From a checkpoint of a small image classifier.
Model: arch xception, norm groupnorm, activation relu, depths [2, 5, 5], widths [160, 320, 640].
Training: adamw at rate 0.0044, 11000 steps, batches of 384, held-out accuracy 100%.
Rows from block 8 of a small image classifier, named by matrix and row number. Rows with one number belong to one channel. Each number is 128 + 24 x the weight over its row's rms, rounded and kept within 0 to 255. All counts start at 0. Numbers have three digits each.
Before each channel's rows are labels from the 100 images, of 14848, where the channel reaches its highest value: "top examples" is what is common among them; "patch colour" is the nearest of a few named colours to the mean colour under the peak. Only what is clearly more common there than usual is listed. The data: cartoon faces. In brackets: how many of the 100, against the usual share in percent.
# convs1: first pointwise conv (model.blocks.8.convs.1.weight, 640x640x1x1), inputs 72-143
# convs3: second pointwise conv (model.blocks.8.convs.3.weight, 640x640x1x1, transposed), outputs 72-143

top examples: long hair (55 vs 14.2); yellow hair (52 vs 6.1); teal face (45 vs 14)
patch colour: grey (78 vs 51.9)
convs1.84:139074139117086119123137188098120144121137148124125123125141131093139127137153147129123147101174128157084058150118124114134116112112133133053136111144151124110095143138176132130128135166121100140118108115121139135122
convs3.84:128078093126150129111130137130129104135126085101131130120139124088133124118113126134171161139137133099130134121159130125139071129136164104059078122149122071159127111083117112119128097129135142152123133086088127135131

top examples: green hair (72 vs 6.1)
patch colour: green (27 vs 3.3)
convs1.617:134142124123098031132128144130149131159135151050100128100147131122118121137106136135143145134138134137130116121200131130122129132131131112126122144127117113121173121136067132122144156125125140098124126128184126135121
convs3.617:109169126120102096131116133122140134132125162137126128162110135153121143135121137127190100112120118132093131148100104082135130120136138128174166109129132098102144126145159132137129117127115084123117121122142126136129

top examples: orange hair (92 vs 6.5); beard (61 vs 20.2); green face (48 vs 14.5); hair: long hair (44 vs 14.2)
patch colour: orange (27 vs 1.3)
convs1.154:152112124113131097137151134120142120135119117144136132150129119144109110099124169136146134132140120128139144120164120124129129097097103127113145180125125120144109120144089152122112114116153166143140123118137127146119
convs3.154:168100139149101121152148118147155157126125117143120102134120130086211126130132139102174134131104126130135106137128128115119116163130116096132150165137154142141130134016118144133131139121131118121146147149071158162133

top examples: beard (57 vs 20.2); long hair (47 vs 14.2); brown hair (38 vs 5.9)
patch colour: grey (82 vs 51.9)
convs1.454:137122114126101151136127140132158136087107099139091137151163157135120120144135128141107144115152127136132120153154131143116116131132150174129138139130115125103255110124100132143142146187110128106131135120100128116144
convs3.454:161111102119138148115144165097156137148122111129105131127127092102180100147152155142103126129097102118097104129120139100141079156147082139107147150118120070150133134060124100113145085150105136152143113088084130147110

top examples: green hair (96 vs 6.1); teal face (37 vs 14); spiky hair (34 vs 14.6)
patch colour: green (29 vs 3.3)
convs1.187:130077121129108063147148150112122115122145127088181130108106086144136125058113152128120153093109116113139109153116126126130171123145111109113161112128126120120164149128132108117120173130114098105122110130173123138138
convs3.187:095130111120165216125125146113123117132122122127125124133134124079104111135182106126134157151146137118120150110128112078133126127132110087132134064121124142147091105026076118136125117095140234089120121090083113116132

top examples: green hair (64 vs 6.1)
patch colour: green (28 vs 3.3)
convs1.443:126096130130070070137041119136123133127086109058112141125134120122125125136133143139127173127127123129142127114167125145145127101144131100122124159116159103111199125125138121125114019134114143138128118120107129136113
convs3.443:134170121133117126172136122117138132125124185146140113099144135105104153114137131130097086144117136121151127125129122133123151134137138140227190074119116161128114114151121133113151162129169148160121118149153118160131

top examples: bald (54 vs 8.6); orange face (53 vs 14.2); purple face (40 vs 13.8)
patch colour: brown (51 vs 21.9)
convs1.349:106100120134101148135120115094117118074129124098129135141108125123167125103114071130128112092109134151129143122093126111138106150116123118110137202118103159129187110118076126130135152140136119150111129125123135119119
convs3.349:103124118124117123141112118119135090100109125124134117128101127118125123115116096116101107115100123120124091118101123115122137111129089115109106110109115160124100116086158140099087122085117125120096114115107029114091

top examples: pink hair (91 vs 6.5); beard (46 vs 20.2); teal face (35 vs 14)
patch colour: pink (28 vs 11.1)
convs1.585:132144097131134087124132098116128135121117117130128134142145147127127131124122126130129134134130125133132118137148124128129125109133137147134127122132128128123105126099175128125127104136125157110128128131109150126128
convs3.585:142144148134089110132126121138123157152138152133141136131126131141120143122131141148047030133123125140107134119149121137130174131119159163130152106141127202120115135172129133115140176130135077162133159115144118118122

top examples: bald (38 vs 8.6); orange hair (34 vs 6.5); grey face (34 vs 14.5)
patch colour: grey (78 vs 51.9)
convs1.612:115143131139102152123114125104127144110118116177108133161125155143132125131108111132150143091126146116145147146113138119095141134146117100137141125128120173135255113143050143111104119112134166155122116117108098129130
convs3.612:139130132139116098117133128141177132123133131115117125156147174135113131151150149136077134121102138126141124135148129144147132126144095131149123163132129174109130125102144149118154119092146104122139156131155192141122

top examples: green hair (96 vs 6.1); teal face (37 vs 14); purple face (35 vs 13.8)
patch colour: green (32 vs 3.3)
convs1.86:114132123142125068126109147144124119138138125093168134091101169108170135151106087126138144167059134147155104126105125123133136110123105103122143154113138125112157137143202148116120148098134085115129124125188123126126
convs3.86:125097151122169170114124106112138119104130105153142122112130145117134130095153114132085162112118159142084135123136116155129134129125130071096101131130123143182060130071115131109110140141143197091118117154128091110130

top examples: bald (69 vs 8.6); orange face (57 vs 14.2)
patch colour: orange (38 vs 1.3)
convs1.155:137137162111083094140092139136149119129122126118086133106141154123136127161159097139125133119147135137155144115097124116078101110112117044128115143124124138121117110149196131111140131121121146137127113130124126117122
convs3.155:149119146132135123135137115145121124100129131118118131134124121141110037144125128140159146142185118104136143127145118139124063135110112103121121167142126098150177132131150130143121060138127108162134123145114145151122

top examples: teal hair (78 vs 5.9); long hair (51 vs 14.2)
patch colour: grey (78 vs 51.9)
convs1.449:119122142144124116122132090135157127103115127108093128150155145124121134153116135138111135136132126136150105123149135118125119134123155180113122147130120113133122118130089137125116133136143160125118138143124125122133
convs3.449:122148150106135145117094136129126107092114162143139134125155132134099141114128129126155164126128134122144137116119120150127125127100156097150126068095123131122124125115103124137165200136169165127123130120133080123101

top examples: teal hair (98 vs 5.9); a mohawk (36 vs 8.6); long hair (35 vs 14.2)
patch colour: grey (81 vs 51.9)
convs1.340:122134106135085086103119121103128125126105108106135126123116163112128131107120140138138151115101128135133102112124145117160124118131120172122104128124146126138239106127152114125149162140139139117120126125084143123117
convs3.340:122162136110074075148129120137130117125151150160151129136130092149115134133125126131105077134128124139202117141139153126140166133105129131138132095122168148088126119215137095116161149134170093143136138136160104118117

top examples: pink face (43 vs 14.4); blue face (34 vs 14.4); cap (28 vs 10.4)
patch colour: pink (30 vs 11.1)
convs1.176:128133131143118066113108133118140122104127117120107140132100157132132130146116099143119146138126145129155110119106128131121124052116148138122114118128134132127111132143117136119124104133126150142121132134119101113138
convs3.176:150124131116134122148129139150129157141153109111116137156130134119147107149146140151130103123123134128115121145154128120139092129137083119116125184175131098137113138093130132098051097135119115107149119107121182130154

top examples: beard (70 vs 20.2); brown hair (66 vs 5.9); long hair (43 vs 14.2)
patch colour: grey (81 vs 51.9)
convs1.427:145104127130139112134112147146125122123144125112164126142119148153147119120130131117155129107135117127135091149110128126117151075142126091128144133142115093124106164135150102171111116134104090160132116113120127142123
convs3.427:113135124130157170139118140120138115147128147134144125144153100135121095131141125131137124136124119120146121126134124114136037129129117152150149090139135000132128126110149105121132077101125154111134145142132152130132

top examples: orange hair (78 vs 6.5); beard (63 vs 20.2); green face (47 vs 14.5); hair: long hair (39 vs 14.2)
patch colour: orange (27 vs 1.3)
convs1.535:130125156130084096149131164114127118088154125109131127169121092101115128094141101142113131096151127148144091125095123115124127112124082087126126117136159136142146127137144138136126125108122088145120119126132126123130
convs3.535:115081142141131134088131128158116125112115096103109126157113138111138142164137125101167152121126117115139140134125131119141140139125179090046052098117141157132114102149123143128110168124130169118109119137113117114130

top examples: pink hair (92 vs 6.5); long hair (45 vs 14.2); purple face (35 vs 13.8)
patch colour: pink (28 vs 11.1)
convs1.7:134167132129158167143112112106133130151124113119133127120117133130127125124131136124122101127134126130103105121118125120131109116113141196141128144122161132128082118096177142135112171117131178120134133124135137127129
convs3.7:142146146127155099120131120158104133116122125143150135133125131143138129127130135128196140120128135139138123132141142133140139119149198139131107189129128140137138140116137138134135122132147166137124127150147128122126

top examples: brown hair (98 vs 5.9); a mohawk (74 vs 8.6)
patch colour: grey (79 vs 51.9)
convs1.132:126129148121111139127112122135149138130115136155100123173134131160104129094084129121114148124154125114149150133128121116111129123136123074124126123141155131127119120143157130117140120177128117146142147130144137133139
convs3.132:145077140128133133127134141142133142165136080105135134138130147102125195134146132120146138145122130104121133130145132124130199144138083117071079122139138198145142131084124136128113228130130120111134139112119186106137

top examples: orange hair (94 vs 6.5); teal face (58 vs 14); a mohawk (38 vs 8.6)
patch colour: grey (80 vs 51.9)
convs1.541:151120137118090074117066191059126126115138139092109135079165115118135129074142143140139141110147134136132082121072119141105115101140119100110133159137129089132119149148133141109131120133138113124122126128153129134121
convs3.541:134098131128176153134132137150121137140124120123117125163126125141127143176121146141102145132142119101134133129141144113139095124138143135090118109139127103179092124165137139134132119120107152148127132150121116115136

top examples: black hair (62 vs 6.2); orange face (51 vs 14.2); beard (46 vs 20.2); face colour: green (37 vs 14.5)
patch colour: brown (46 vs 21.9)
convs1.422:134092106127090099120095097141104136123098105176187138139079095127136124116125133116139141109142126144098151121161115144156135088115134174135129092122156076132103148089142135136123070126121123151130131136115123123123
convs3.422:129184110112125138122117128116121129125114159157126123130115109105077141127127135114093088151144123112107137112159101131090112130108133112201192090103098096138118153149103107126134129134140092152126118117114121187117

top examples: yellow hair (87 vs 6.1); pink face (36 vs 14.4); a mohawk (26 vs 8.6)
patch colour: brown (45 vs 21.9)
convs1.321:126124108117164197129154167124109123115103115174171141121123112118145122081118123145097148103125128155180134131164146143149131136139143089111122163123132169141021131101076117084134153100131126158114126130134123126146
convs3.321:116076143115111115117106100115127120126121086086121129159109121151107094130122118091226163105158123145123120127120137119128142126136101082092095119101130119100189126124107121192110147134119072115114118134128135198115

top examples: pink face (64 vs 14.4); yellow hair (59 vs 6.1); beard (48 vs 20.2)
patch colour: pink (34 vs 11.1)
convs1.208:131134134133135122133125159112123123128116133158124126145129164137130129175131152127173112126125130113101093144135125138119121117122133181138136115131128172129167120159035109131115125111129144147131132132160132130117
convs3.208:110138126126137159128135137127114133154130114129129123115141130121101153125134123125054120141117135079174121125132132136149113129114140141125129109160127123156116142090132112109152154125130127129139112129112143130142

top examples: yellow hair (70 vs 6.1); pink face (55 vs 14.4); beard (52 vs 20.2)
patch colour: pink (34 vs 11.1)
convs1.13:133106156118126149145155176097157109127123140121114132124142120151142126093129143148131117150123124115101126143159119124107125136118143159141142111126136199126095146147177130143127125117124103134130140130107140136114
convs3.13:118114145126117132136166125134114125132122089098122125124114128112145185139138120133050096121140128118114109128145112116142138124117179163090088110109131118134122123086117134128125179130116134120105131073131136095126